python train.py --encoder_arch="vit" --n_mels=64 --hop_length=160 --win_length=512 --mask_ratio=0.75 --encoder_fused_qkv=false --encoder_bias="none" --encoder_layers=10 --beta1=0.9 --shampoo_beta=0.999 --grad_clip=1.0 --steps=11300 --epochs=37.0
Rows from block 9 of the encoder, named by matrix and row number. Rows with one number belong to one neuron. Each number is 128 + 24 x the weight over its row's rms, rounded and kept within 0 to 255. All counts start at 0. Numbers have three digits each. After the name is the row's rms in percent of the matrix's.
# gate: MLP gate (encoder.blocks.9.mlp.gate.weight, 1024x256), inputs 0-127
# fc1: MLP up (encoder.blocks.9.mlp.fc1.weight, 1024x256), inputs 0-127
# fc2: MLP down (encoder.blocks.9.mlp.fc2.weight, 256x1024, transposed), outputs 0-127
gate.699 037:103157114106090071161120192085155107149097105144161142124116113107121131109135134100119121143117132158134154127107128151095138092125104136132124139070120152191148124132132180155155127144130109114129106118135076086125102117137114083131126135143078105151121134142096082167105129086092106134133152094100116154129196119102126131150103142173132147160115121082113099156084097109114137150126
gate.700 139:110119149134133135114088141161104126116149156149144169145160148152133128101134128090088159086152151126139125095164089118166124149121117148148166153107112151105148139117155093128153121144161154102161096123118138169132131129153150144090151149121106112147172092131107128137152107120142147168109156159165143113096100127100098118162110107154146159117142117140132122120146171124090103134127
gate.701 077:057126126123125102120108126116141113131110085144149157089115133129116170137123094133178126105099136111132105116127132123073134096141092121143114147145096103093134136158141091109151125084091119158127136161125128117116122121109098141063118088176070153125144135140146113180122092185148103128137131110170151153142161111141149111127127149119119110136147113085156158159132125147136117137091
gate.702 079:180111127138160156155082166127167152144113111125103121120127086093091082078095122129146100099131082143149141151091100137121166123100079135099144138094112176117183095142174088112122139095128154135144136121107094129101160111120131164148132114162129127112146156125135154116086167151135153168097105122165132111101120137150114120134124146109148116117099131143131115103164159130103143149130
gate.703 068:116178171158157116114119104138109102121111149098133090158116139134106120120146130111128157177135131104151132118141156157105163140141145128120130189121125129105122090162161121129141112116182126105130133107121096083178116111172123159152084120156193181123146100144126110140171126111125141102158099133134080145128124161168097129128150143146107163135147090088124143120126114105107146141128
gate.704 039:096143165153115077159134124112140141154147094112105106132129164159112125145144097127129159114123161213139151127121129148082170112100187172172118114130102110122147119161113130087102123125152109096134114124127126106153139163138124105155128142129127168112144137101122116171127078105175139136160179115084146150135162091134145123092154154134146139085110087156148054137117087118140131108161
gate.705 180:108125157136099133124133149170102120129117145072132113104063114161160125183127104151112165126128097156146149150167141171146133196105122122154113163134106072106142147125123106110102172107098099122155124144133161148153165208111144123093092150133122115145143104092163093127101098104115148144142158141142120122100154139123124130087124112104137121109130154146121132130124119119164164104128
gate.706 045:152152129095077133137169139114152134145080102152134124129148096171115128137122100140144129142149107144111136146102149134066133102134124109110129127136115142092156130127094144161134108131094109148109165063118106103087127089129141177113134105093092112148092123135152074162133136146113129109130117116126126176114118125124106158155147132112120124120083135092139125088127115114100093146082
gate.707 062:137122132159100153146173135142145136125142129123092117133125150134124076132103108121119072112117131171128070137117143100094108093162065135169104136145137111158134133160074165123131185129156150126087160152057119121118163101126139118131126125128158149121119140119158134134130125117156164068130106145135100139116127113155119126114094114128174089103088104171109178102146123126164150138170
gate.708 080:151135123145146162109148144153099134161133151145112107131071139161140137160125109098119151154142126146128153139123130123062159148156128155125136139124136148144120172138114144101110093138132099126159124110121138109101095105126195147129100148117121128088165112154127120122123093098125125115133115116133133134150121100118105136145168115118146143146135108175110156156124165094122108123097
gate.709 083:122137170148132133153143119126173126147107128119076098129107162107135114126118071119129125130118144103096134110150132183059119076164177142107113126104156120117090149148117135157150124128136119116135106103115151110122126099114133104190124086145106169130139110109134106112159097154078140142122098147139126144152150102172112154146177118132106147103127074121107088153138109143159112094077
gate.710 085:136121105110128153121105121151143114139142112122134105098114095142115140126153167050121126137139125098101148116144136181126115123107129099109088127128127155140096126128136086120141129114131091151101126106100079123140083093137116143095083148136125087125159159090116122137119131127104114113145148103146118108118115134098143134148119148137131115136167131119173095149208106108106151130142
gate.711 050:121118142133162117098083104125116114102108156090102120146120134120157139155155093125140100093111114107156084151126133165122097129169068136163173112170160077093156164147144108110131105138131122161163132120080119115122097123107117111151172176128130133098117133105151122126109128083148121119139114111139136104124153133113115092126157140147112140150127114134091128136125147092112098099159
gate.712 085:153154160103109108148117145108078102118132115140115133140105161132129098101156159173083117113144151149138137151161148137123099137111099120143116138106131114102082146128114157088078143126183135100134192122134111139107170126125163139078125087086149113104135110098171125116149130083130132065111128150109115108087119101149122124094091098111125082121088118158121140100124141128160171170134
gate.713 062:170156127162128156082094105122143148120154121120135153083104131128101131091157105098114140096106096129116144127135089142138159120119142134113148159097102111112115123161148154097150150096134151113137111109099137096121111118189132085158111091150126149130145155103151099107096112128102128128116132130115105169110152135147167132124137144119124144169113136162133163111127143120130112149098
gate.714 135:125143120143097147130133141108086132091143108128195175127089150086121083091106108118147110127137084139159154170177127129150109163123112167143098147126171138117185137105136162110163164129155131118115110090142106129130103149108119109123151120128174160126144101117120122155068122140114125134139157130099115137112144138129186116127148138137137086179151172107108111095081096105116136124151
gate.715 063:136136114091092126147137116196125157105160129140113107109171113151138140139184096136100125128117119139106111124141101155078151101139155134132133138128171141099118166133105118115175134120127070141125139112160144118136117074139127102154114105127128125081094122116137108116157091102121085130099115128117099122132170122132094154094137102110101170132154116128132124177110123113167116138128
gate.716 217:119100125120142165145069122175127136163117129071119127104168133085123114077135110123118100090098128137103145149127104112119155137112124128116176146098110157098166144123140107096168103098103093138142124148081140170135123124153112128163113138188113140088167110156097119138135144113088115105116116141134135152109136128115138147091150081167134100129152156106173142101140116121152152113143
gate.717 084:130119145113098078174163111165188122151139096078109104123130137133111132150137144148085116144082065133142147136129163170092164080116164124153169124138133123158114121127121110130137109121115115143103078142106120132172149131127137154178128151151117150132118101135147091148156118109120086137152125123124132139152132122150070131114155151142092152122173122105141086140136132116105096167108
gate.718 034:111128117138153146185125137122132110105112152147132089093131148100097139133114163145137098150146155135111122159155173131089086170111147088101122114096140144104130127176158107110132168126134120146114159155110121152146123173137107123095115055107135171122134152121128121119134127155113099146130161132091152151115146161145114139163123104127119096110123124139073099123115153140110126119113
gate.719 053:114145149108112122110096110115126156160120142109170155142122118092149121145133144155144128107142135128092117105113138155107116115103129132115125107132103086101144108151135136142129121144147121143107109150166114123149100080105119114184146160091124130114142137100130124127120197126145107145150158148093132135148173105117101131084165125136127120132140128110112112183164133082110149138143
gate.720 068:158155148108110073129144111152106129131136156114141109117142128149100091158154131137128113160099126148113107170143160220114128120111176116134167136115138156128125097153124138121139071102124106082113090147124112131177117127143158072196109126140133141140119128127125113162161142101124105126167131119136076151142129117139094135110126165106110176148198120121159120084122108137119142157144
gate.721 084:110121112142166081128126153137116162165143099130117151124134091124117141064100128089119157152116076104134139117106133196102140079159132146116109145103129113127172068119143114077124118143124129148132130173114170120180125128077162096119098161128136151168106096100120167123181111122139133150129147123120144157121114128101167145126074134101161124136127160137136121127121103156119085141147
gate.722 056:093106110087148127115157125108126143149136137127107099097138118093152129114159127133153091125156118148117113115144124109092089119139079121099117115114155128126119109135160123124109097089169071143126110115115112116096099112158120090164130118119148134113097166107123122146082153195153106142108132084151122099118152148168113123120082162124114121110115125112091178147143101106191082122145
gate.723 070:120046108109137108158113118113170149142129120147125142130098152133133126129180089105098102120151154125112137119126136121125125098108134095154102119135107126101129139111136100129148105096110095105088122131082106122110104133120113096145145173152126166162133125161085148138132149094108165091112159172162140153106114093086082157126110123182096105096133101114151144121203128128100096124120
gate.724 095:125124153119115109097108127127132138143126101168127150134157140117121162131101124134092098135141115102161194115134117104105138078148095141102185128129148151129132126099130122092109084129146143125153156135102147129096144075178149145105096122123134139135117102151151097127088095106138063141124139111118132087156122138102090132142125100121095112148147110124128142148123104109114075125101
gate.725 058:121133126083112138099153128165120173131154137096102128135092105161145150161143115119105181123131103085129163123161131166136121161147104099149099121121101132101084134153103140101163163126180132117128122102119092130133139154135129117078110125103141152089144145135128090116193151137139153132120167111112131149116077141143147118130171164141141138142147175114128063147116114100132130161128
gate.726 156:104103150102133137122146122075138150128133143145167117145132128123135086111123134127098094118171109124118134137090136155169162111119113095114174127111130175113140107088125146120129119101116153179121121152128101106088109136160142136139119147156137091125085138135134132114093129146142134146114150087126075106123081177142154079149134155121118131142134115133151130129109154127134170157124
gate.727 277:129148120122139142161133129167130130124141171133130135125091115111121108108132116140150095142133113166130168126118127179092132092135120170097138128129178142158133127112142110142090099136145098133125128140105127151040122097141117078162106133154101120161132137103144089132134146121137133100154150102156165144136142135103142106141111108138146075140139126110098107114085114132070142124141
gate.728 140:126126117111094147133131130133154109178119129116127108126107159106101112146102090167151083128129163132160129145113103125108126115109119160129163130149119117111142087127158118121151108147152161147133131150121102140104104135092161161139113120140140098132154117127089135134085126139122148137165162159178175129136109119094123098115105145158162123097148111096119166119113126183162117098145
gate.729 062:118170085139138138138133148124147112135102114135144090106144131150133131155140084104130165119131128127115140132126171145111137100141133128107131140116118106107089123118099099145098152099112146135110168117116127115151116138083180134129178107138161155131133088135135118136167123109143127150143123142105104204123118159090180118168125083152160159100080143157104108120129129138138144125141
gate.730 050:115097120097129131157140114093143088131118122110104145116113135147113115130150132106107163100125095124093148085121084105100139130148110140117207137118163150132102149150133122084092093104126134142084151126109162109136120134196144163152133118109136113150152087139141117126159108110135086128124163158145126108163162103138092144090117118128141101133150148136134151159130147134124094120090
gate.731 059:125110088073182081135117117152116116160149112121133143138119095128087138142146146109127106112129080153119118110126099157103152135139154124128156125104156142124123121143074152105139146103112124111113132131124174103135104108131146143127148151121127117116167097093175091130161166097129123121156100117097129170099163117153070159112119122145108139158106122095116130145105087078155095117093
gate.732 108:084060142111137124115132155100155159154140136158129157156140148137142113133123126133121086097161118123119168130124129095117117130140131114130150113106145187150163117098181090103113113105119088169159155135079132124087101183135140128156083123169130100122155158100111173153105176141122153137110186112144101114134095150130121125135129116127107115129145131103144133099137127128145161105168
gate.733 115:084105112127137140099132139133163120108159149136150161141148120124111115115130156095150135097158129100128130108139114094154151141137095128117196127122167168135141102094144125124138119108143130166147117123134127109117122133144123132149107131153136105090098142151094150140114165134132137129107147105129095086162086141161162119153145137114097125168114149147101124138126133113137144143167
fc1.699 042:098149124123111112118117150162114108155144131156195111100144123146141179111107152131165182139134134144151113142114070133127161081163123145102101126081119129138144087151085086166133137127123136128163143093132125129084119066088089136129165100099116182125180102131134112144137161122125109104107114113088117126081144149101112158137115153152175126121121078124136147106128095137132134116116
fc1.700 160:163138090108135138136161105085151135149117111108111081122108103105108122157131115172171080165104101123113130149101167152087134116137148114106082107145135107138115125128116174124115114111093102148083158145133130076129137127108100120177093111140147150117082154118166129124105145152110099099150103110088107141144162134150169129086136112114113106144118143125127127142098089129161143134138
fc1.701 060:139130083089184134131154129148110136086145118165112116127172116145144124076187144132116115093115124135158087117102175096106111134103131165115159121098171150171085135111094169134122143156135100133172124114152127125124131147094119114119081155127161125112138139090126093123132127130136135112172101135120168099100151134123127136143110151125157132132083161140135081062151135123128113142138
fc1.702 089:181106122135165146151081158140175158119115111152119131102119087103096080117107112143145118089131102134139132124121104125103161116096098109142153119098105173123162095124172082124134127077094180141149130140116121124106143135137106139146128133141127106116167145141160142120117192152168147142115138118115134110103097151164126140141112156101129122108105130129155138101135107170104124149133
fc1.703 068:126168154152113102102177101139104155113145134127103102172149146138129098107138106121104165152138125109166093145170142125118169122163147094118130186089141107148112113133169109132116114167153109115163133158116137110159153111164130115145096124131185159086126105104089129118142098115118137112132130149128057115119111174151128145103152143135106161130151083121113083131099154108132134171110
fc1.704 042:116141151139127127155107153130132151147119133092078151167089123098120129103129105136086111133150103178165153155177145147139121181122147137091095119128128104114137160137097093086112140096156170081128148140149142142111143191126145133120138147106138142158147122134131129124104149122139116120136137155119131152103174136113136150118145097097133132093113115141164095121157152087201141133125
fc1.705 191:108095109129122122115145100122147125140112150145145145178161141114104144091119132134108074123143135135135097123084122096093118089156107139115159105087157177142124100104163156130171095158112122184119143141111065111125105084149118144197147119140139136088082156155088172132147172172111120130098115098092138111135076122124126093176109153161111138158131126109123129116134119171090110138139
fc1.706 057:136155106121141169137083148137162171115122113164159154118061117120101123102145138146131143095134167129134129139130114149139120134120135134133125113119109156110084148177144088142166137124124110110118129149115140133163129146156088139109095120132088156121098121111164100149133112152123133147136115070149138097106126132121175114127111059115112103125117120136116099101128122149089147117118
fc1.707 066:096170101143174135125095121145153152111099120104107110145189095145143153144145169101111141149110095102124120101143115129100144125127138120089087119155147150128111114132133103135131126111109127072143116115152129113120107143119111101124136115148147157143107158126107098111143155114141116145105148136105113114114161095156135134127166140159111168169142123108092097128157126123145112137097
fc1.708 078:115115114130129076161155081095133159145127170129126141133166134109105133119135134145157078135100117121109128144108124156118128115164129120131139138117140101150130083091171157166158144168121106157116117138136136147097137079114078141123120116175099156155150143132085139155141161119114100160100110130111156147135139142122148131128101133154113148131154154066139135107112101134113135136091
fc1.709 077:115138171160165157132149142145160143131121119123077115121136160103184141136139076125139129132103137132088115104137115134112137129131117139139136132134139131148123161149082154135130106123111111135137140128088186119149124090155123120131104117128091119130132107108122093153151100131099137153108068103110120166132166090167082128096180107135122137121109087117123130197133107127140086114076
fc1.710 092:131124144115128081140106097162125141131070061158139134117106117129150161159157102153112081105102116129100129149103174119128143111095115117114145089153122127153170106097076118185158145110146123104149112208144121154161153137113120141092121131126073139120101112141136149144159171101146148162146121091139163129135172114158103124125100149131100142113130156129140157159149093105120085162148
fc1.711 045:131158140136182143131132105108128113188127125153121065121173159125150094143099139109093170157169128099153177121141109115089118135148124136119092141086121133117119107139137121095105135108114145138114122158160135135144130150136108151123111143117127145156135127143133145143131135130110118144114152147161087112113139133166126132136100160140118141142066115169142069108106135168128158135119
fc1.712 080:156136137101115147115146155099080080155128120160093125115102147112136109136108140163108090137135131144113180139167148117129088141137129151141115130099117121112120148132100202138118154136147125120119157122094139161126175119135140160094106119126185105119125105105172128114132092105133139097150120130126094128110143125154130092072133082117095092124098122146124135082128104112173149151139
fc1.713 059:129138124106139135110077079120087090149143148123146138071147105119147159131112140116081076130132115128129098122133134150146134175091113130136144136130127108102085181096152135103095101188082091114135134159131131148120074110121122159122139155103159086116153184121108120072134139183122133109145164066166096111164161131099112109159131083099134107114171165134123101095129151117101141117126
fc1.714 125:187170119144128114116125116126140167134141129152161104155124125122140118138137120154146133109103106135168152107148101123167116151173154142174093145135120167093130109121113133135114135128127174149123149117147116143094129128132096100126121120141089110152126083100176114122106129126147147123143108118128133149145133160092152117146131111109156125124092146153091111130088120155143106151116
fc1.715 074:166112113132153125125147112156126115118107130093091133128132109126128110168167118123122144129111125114122111115143120126116142135107137114123122080168146109153103158119111150153138116123123070152132139036121154145148173109123128148146128143106135123084083174126108113125141135094125121124094105113110097106153173106167100158146143110163104159117156099117131123169156122108175108123078
fc1.716 180:163141135122093085125129116101090124120142161131112094141094100182150147132136130163134113150147124103137099100101140151103132107104113159133083151184153075127075088138122128133105111145151127131113144137147070081100139111107142129079149124078153136145101157118153129122113137140130154150141122082133119096160114149148143104153118130113122152117087122143064108157092115161144074145123
fc1.717 100:159119128107150139134113167119132093142101122126137144109106125136126131111091129155050152116165175123136163100132103123136124181125153144148092164091124103127129163091135143117121140155136142128137168160117156141111153139176157152127101123104147153167158106111146141086129138123131115129106150154120142137099163140107075096103133101132133116145082118131164127137127130153106116084107
fc1.718 038:120148117107118163156105149134114118121120100131101144126096115087150143120120095123116122144103075102171146141150119143150147136099134154167104153103099091121174128085139148142105118092132140120125119135137124135199122151124107166086112140119118112127127108188169115110110158133154158123124073132114098140104129158125129128129105089091192146141105125140143168133169119104147130138131
fc1.719 058:121160124154152132139101115102148086142120108151125173122122148139105115094110144151141111102086123101112126156145120137145117081160121115135180155126143151159078089129145120093162101130161121127130171128080113142119161157116103179111154104168136081130088176142131152128114103135128166155140113105119101094138131125109147118148111147172136119124121160109145119098146126143151115116126
fc1.720 080:078146099065144125138163102114154111136149133110108137145101114084129139135107086159111112119115132142124088111117117089112103089117108122091138123116125123172104116121127150146135149142136149190152157123130110164105106040148106118152168101095134076135108140094108125132128181170124156168149136099113167117135084126129128141148100139114104124160145105095139161138119125108127111110142
fc1.721 093:164147087097145130160083136144102133104145150098132119147111103122137136116116123096112140144091190115147115132149111157117097132104124095114167132116137151149070121128082182100111165146124106110174169077131097147126139094161105147094130116125115100145154140101153115102127130121107118095130122092095134121102093122163113169136121121128125148124199110163111152110134117093138127131092
fc1.722 050:141138151091133120119079077107125132164115128153154106140124135073159121143123115121131122130130162085139083105112105086126111124107123139098127124123170114166133121116124144107136075134159134144113124151135131145130086109139105176171154134095138081102108105102125133105151149171108136171084160101115136087117111119102106122157077133150093141118151149094140129131101130124159115065190
fc1.723 078:135160110161144140125172121152111146122153142108155147132112084140112110128107113099159139142129125130097102113111154143147108149150107170120096132139146113185121128098114174150138160149162101150151061085113150148117121142118135142115145148100152105108123117115156082128086155137124101131145108089092153118133126169156162122112162127083156141131118165139088110149073100139122173113125
fc1.724 078:179106113124088115139125133128133141101144114131101129082128127154128125164147097159142120110112128118138099088111131116134101078139157120133144133155083150130136139145089157154143139135128135089171169107136130151168149101106099096146155119085111136167170149137135126135142129146136171133144091133127151131166134137140133148076128133104129142148135148138107149137102143157109066144108
fc1.725 061:122144111129153119129080155135128140116100122166143127126157161123098130124173124130138103104129139149107149131118161104130143092150140131072119116116205145140129123189128142115117116098120152106159141107158103119142115116136159143117101146140109084145099090119088143142136082119124100080101105131110135115178113073122098088119113117154127119134103091125134187144140105111123143112136
fc1.726 152:093099120102139121096119111114134111099132162116135151139130142121113111118088122094125139128171091108144141093103105081161128109119105125130143117116163156119147138077173111158138111126110147193116139144149102105105109124136125151147140147142151082103104146158146150127086149173145110148097188112121138088092109168128121103175132133120106134145121103129146127093133133149118133130143
fc1.727 292:137160106145129129149133126153128137116141166140134130130099121142121102116143126138145125136142117155150172116111142164123128087133114154092125126131169132160150131120149128152112107113148113135124135150101128151054144114123116082133100115145105126171140123100144120127146146112140139086151152100159162155142155147100147104135117087121146090136127141134086084098086124139063137121150
fc1.728 153:132202083140157131136117136141149137073142161144126166131119089105153168139141147105121162111100070133129143112151147140156109101180131132101148141115166138137110164136112132109132148118124109106127125096097191116132151102114152095121112143142106146143136125087172107160126151113111090109139118132103104159122170115107150160130109068078146105154144109162177127149102087086111155111120
fc1.729 054:166131097125189140108104165142172128123100138155151093123168156167142148137098139147132173125089139164119151115142140143141149088114118147104107107130148099106083138143115108130111168097146161122131171125132142145127109121117155114155125136121178137132155087146120104107162108107125121140117134116096130102169137138121182118144118091127153144139107115121130103149092147122154116131105
fc1.730 056:103096141119101110116098151125137120173121115114176162097127119150105145142103134120086135136155138121155160153140113136087160099135147149134137158131146131130152148142162112147117134136106138151094114178137105143112109120155122191107109151122128112175140095066120136134156134132132114150137175130149121116107173121149098158123115086140136099144121139142145116182137124145147160082060
fc1.731 057:130188154151069118111129109144143153073125141151084094153113151126128128118139115134152135150135171122154119114116153123162131145129092125147094153159088134092142126138162123150127114157131157149146127118167116145107119159107142082165139112135100124139104145176149163126150143150148160148071148123175158125140109124129164106148126131081132129121147165133137088126131125185107150154131
fc1.732 117:120104131142145141102116144124174122149113124147143141114148129143109104129115122121133119088156129106160167117112113135113145120172141119109190116106121171133153108097191073146089119085129124150139111160115123105114116145137166164124101156144117112144152136168108152143105183152124111126106160146139122134112124145145139114161148131137125130129131094146150154103153136145144131097109
fc1.733 109:096109134146122156105140115105144150108130140100154142156115145108108123103093106122148090127118132127120122145105153086152131133136114126118183127119144168153149081091153127145124129114120155192134122155103112136128119155143127129162128108151136078116079185163127158140110147185137169145132157093120122110132069127139179084161147153129107114127128106112140136107098103152132166153157
fc2.699 040:148103131141114145142101125166184142102134167110140137099117129155089141100105107106167143129062111137093140133136094106104149102171128126172140107130170116129145130148146132202138141140142143115140138146139141102137152128145127143121134156169158102163091095140141109100173101116101130103077133150134154127148107138160120100135086103147130118142178115183136160119120139149145117120119
fc2.700 243:126125133135142124133118128139121136118136125129127129122141124134123128122133155126127134107133132121139139130136133120000125127124142122129131128124113130136117128133129119132131123132128142121139126122131133135111130128128134116115127144127110130136147118135112124136138122128130127132126135132137127125130132113131116142136128127126137136121142129127125125130141132130126121127125
fc2.701 068:094136118111138141143113155114116188124114147108141112135145115147067117143118119108119154095153107127169123147160114113172143160168116137111146126073145147112144129119106112122136142149114104139135159119131136139145158115085156097103147142110148141111157112127135107140142140126141129144120134116101093120104064146111113168118105080152114119134163129096151081152131108164118148151111
fc2.702 070:137131110095120117141111096131118061130109121086149111140127147136146122150132128161118119181124142131100103133100089127200137170125151121125102134131163099126158160134096138134112113159141136153124148152133137142153122105115161135107134121100108137112080138126117114126152125129103129150155095127126136146157151157116147103063084098137159109154105110136128128141127116132139150116112
fc2.703 045:140130132099153126123132112129109158109107135107156119153104107117156145131120139119153068120070159235119152140131161124128095089176144144094137106083128141153085133132122120127115093117119114119128102160143111159147147118119098079149149109102123089090152154133161140153149134152161110103082058112095140113126078119108109138163112150117111137119149120123149138121146074118120158108150
fc2.704 041:084143139116104133089151090138102093151136152107188084107116167159115088143123111139101083148115112123100117149093170158191129144139112151128158154133096120140106158113114108144140102116131124164090144143101121135180157144136144141134130107143134110143100139141095109077160128088079140125134090124138142142133120152117126090167131120146112125164126134098142072149076136148132149188128
fc2.705 158:108103155109146126132163151130113149151143122111109119115110109108135127136085124161137080129117105151113168180164137128076109141078157132121126102134103136134135130118147111113095136109152113102169123121132132154123148218132152105160082146129154125132148102118140107124114121112127130114150157152189136120142169127145142138106183098095152109097121138148147091118121118120173160120135
fc2.706 032:122136106150122143134140118159165149106176153119159131130138113152068121161127134158139143176096126152124093135100154117132144124142123144122138147127143099097190139121102131128164121118146124095156100106165133120116122110143179148124166098136113162096093112163094126141159120099155114172084099124156155122135147116139132125113126099118150127152113185134132157165130105101115129145186
fc2.707 058:108166132074110121115141185094103102121149137137121136120089137101143112104102122148096090144134155150120119168170177102087105128157138147145110157106160111115129078124143103106095121121136137101173126164131115145098120149130131144124112093115150136100123157153133146116125166116146148105134140115075101146130110161133135113101128131091111145120102150178126143091130114118107145125149
fc2.708 076:146159111141129157134129126104113140098131118100130112099088114113138130176102128099123159119138120158116127135121095081069131128144133159113118110122124134124111142113109105139127126129146134096122100122125115191135127152107130111120133160087110133089116150090136109148146168112156150138176136141105117125129128125143152148115143160123134142109078106132122135079125121162127090114123
fc2.709 099:149137128145132116111102165188143149089190108128131117163133109131149135117137112116145164105155158135094154124154151119131133112133185114112131101112085146155123125128161137163124144133145099086203144088129128146112152174163127104130117133120139111117199121136132101150090144127143148090116107125086073089080145119127145136146148132134138122111147106162099110154136095110121136105123
fc2.710 098:125131151122083132148132100086121165117139169137149139092157113116115137115099131173104120167130110155135103156091139099088106065126108095129157144132162113087151152137141142084137142149087183139102143105107156124121141123111125088172143107105085120113091131132155149102099094098129106091116114148103143128091139146167167096147150120160134147150065102144109150132089161171129153107126
fc2.711 043:143142145145162132106111127113121140146165104204064127158144089142120121133156168138137137107159115086130183101154147152053081150107139132064141110138143134112125120091120130144089101145130152112139111118118168155149099119136140118158140129143180132146103115119082144126129143171125106120159134128122120108116149146104119136142157155141080123155153134154106137111159091097162151170160
fc2.712 113:102115092174147080145094078162160191075163128129101149119139110155118158105163152108134162121123144093154105069110128117155163082143088111126111126157119148131129123127169149127154134171169151115137131091131108113101100105112079095140146162163066158104116127137135098167124119138123145183117126112150118124157129153141156138142128118136158120137159128067088139125129177142116081153137
fc2.713 055:093115116149144120101135117083116120140127109131117097141079121125146124136129146123094132080158143134162141091140106154159129145110110122103089122103094151152109137116114125116169144106153137183091111098104117094080142157100107140093151113119132141131122141121094099122141159106138130115129161097122094126097149120095124156121132140092065141131104162119161099119110097126128128136123
fc2.714 107:140143127117120146110103104142153136117141119149149160058139148101107131098138140115141170114136115058123159127089147164081139155124141141094107114141126045124124168115153091144130131135137139112122123091134149121157129147118142124135166141090138154143136093140115073140138127111124159112115137140140113144099165150128139152106124117106107166104090120139139157120163116127115100128166
fc2.715 063:160128113146134102126100118173165105088174109108140114150137092117124113107134114122166166109138160145112122078143125124170108090141172149097111087116135165151109167122156135152111160168106115098191143115141118173073134146119098113120103117117136121081165122141130115104092136161140171128150101116100126086113133120116137103121147118124134147090120106162107152130159109109170110100111
fc2.716 194:140097114119118133071154158101149165137112110126146131106081140103113125143125143120091119150131139117154144127116130079015116144159118119111096122116106175133154178118111134143161157111117142106123078149129144101121124138115130135162131111132139126094139094094130126109112183124145096114121143113137119133108151091162140108147130122078148111122158107097188142161124123092110208144140
fc2.717 084:143127167129129097132164132140110134144121124130099122109169133161114148133168153138098091102102105136119138139111127175120129149150133098192143131136101137142120127136110114124107118094124153142122119151092125103162135108148142124123126176182117142151105146167104146107155133094124133122154129161139119141166129116149064133085152165130117120132168156120121095140101143111150160144116
fc2.718 025:160129101171134121088074102140108126103149106116117143121146102135110135125183124078135071114118109099174117137091167161087134125129160134125155111144177127106139171143131156124127164128152164131127155142132119124124132177138140116122177104110124113182122119110137096133099132121128093156119158105087150138129140157135112138094147144108085109152131153142114161137120117160119118127119
fc2.719 043:127129165088144126142144146088111131165093128103108125125118131115132131156106150114112109111115118142141103152128116120124138120109107083153093095146094101174138097160124116130138168170125100070128083155102143152131133145118136174082063150085153131146109157098192132117114115078098149158111129130098116130128122116110118142130119142195142137134124154162108133083122175113130130121119
fc2.720 062:072097149102150141103129135132079149156168138130141128134124158106151145090083118177062086115148140149128126186162102129159113152094103124151180135102125143135158099124127117113110119107150128166121092122122110117128164144146132135128098161158150101097098151095091113144112158106126093098145134127185133109142132159151127177160121123135159111120112154130123113131084162120179141132155
fc2.721 084:123111134105126114127093069094135131141056112132103126096122155170108116137138151067111139135121128119150110091095132163074111125104137135177113147127159109098149105134130126135132121134131154146065122172139124094136106107086121106154172112118115151168105130112142173121153113153128115170120118122187147179153126113146121135108108136116137108142102142098159131135123160146120149162165
fc2.722 047:143135151109143145141131156138096111180124126130153135128107137147158113117083114132144111152135110129115175176133167123117112143107116136149156094109127122105160137153128128110110102116097102122116114162092133104119149115126150167144106088123156135119131094104144149061134134118150099070169136110134164111094131129098098149127138105133120124120105121119170141122126147119152149115140
fc2.723 056:144138128099159117109124143146171138128129123149122121105145122119131137144140133121148133116120131125124107142164139122000142136132144102158114126129123126136136156169102123164119141127109120131132090125128156104146110150141134138122130113149159147142113119149120127158120119143137148111093127143117101109171161128141115147113141112147138135132094147101145135131122134115153141144126
fc2.724 064:108097149144145177142149118102099113135129168129190149123109140108129115131116130162086133102153115140112093172134122087046151103146148125128138129129099134119170125134132113124146147138121085113129117125147113163163154161145127121138106139104133110087113119106133082145090168103098144116162135162119111114134128135135110140164101164118135095134119126149134138121099088131134125110120
fc2.725 055:123081143138162132149166139148152176104137121093129167122095097165125120107137149093136156135122183158152131144146100122072156098106086134126161156151052140126131128130141110128104133123146104087151127070129117103137122151156106119173113159143148110161146104137141158123127147146105117136128163113103114127154108127119103116135163103147135093136167143161151144132125112148125132128143
fc2.726 131:143154090114135090143113127114148128121101097139126111135116110151158157157148113105140120162093144108098131112105147145204157134103118117076116089131135084114120186149113118145110112151106115141152159116123131116140092089139123140105136087080130134147098128127146110122133106148090136139135094116095140148156104110091150129094090130118132136108132114101110119106163107158091144145133
fc2.727 230:116129112121115151155112150102127133119108095089160124133143108132150128129136146115109143163110144105124118139128135080050123143135135133112092128137104122120123134142090148124147170183094150110136142124171155167135127118092122146105138123108109143109136096155150126133123125157135114136114133154134138120115109132125117126116118133135133125101136119139119170103146110121123106163116
fc2.728 160:124144127133124104110115119095115121108103132148091100116156123132112127138131128111131112142124123120155105103084101118034125154113105143117091138115155132115114165130146140116103102127126164117105152156142120119111089122133150149109149110127102140170124122143118145145173094135136123149115158158149170176179107107138117125106148146120134136119099171137107163092113192136123110136124
fc2.729 038:136125164136104135093094130135139118116136101132087141128115149148051112101130096121100168143156167143125138124142085125162150132119173124183146159094106128165135128121149129140159143160173130115057116097108141124147111165172176172122135116112149152113148133124180089129133143120129132108115128185098124141141103104132167138123109143148149132146132151129174140170163133114141120140151
fc2.730 049:145139153132147078133132097146116163091124141128098116101129123142151131125187160119141114098082123122149131136134153143143116123149121101160148140134130114154075156130096131119107127116123189115116138123086133130145133105103125113118113142162112151175095142134141120152158109110094142159159085146161088184132143119168100126087143154123140111136150138115123117118111119088108147147126
fc2.731 044:160114105129163097174150187098093138179146127087141142121105116117130159125116117097142125114148071101118109114135135151042122157126123117107122127151126087115142138146128138069155110124143153136129098139150138110164101107119153150089115132112111117122148144102086108117144119113125154137162141107104122107091143135114090156163136114149084143123119173122101155102130111137138142090113
fc2.732 083:155147119112110122140118096141135097121137090116131102142131121148161153142154116113125116153098135130095136100102133143232127140102142135110093115107160104133106160148090135169136104162105152144141137121140134144142105081105113136129139104108109130138095152144140124115140111149134133156098114110123156140152104133144145117086113106131137154113107139132109146130152137152104126161120
fc2.733 087:147168118168118095133125117150126126082116119115109114151171123138151162117178152145152109121055123132124113168089169160157138142169140094124147108122144130145123156135118106124111115165105181126143146142129119153190107091104105090108147125142091128135080176158108118141159129097083117157123070141104118140161085128108105133094100151112145110120147164115107132140118093126133139160135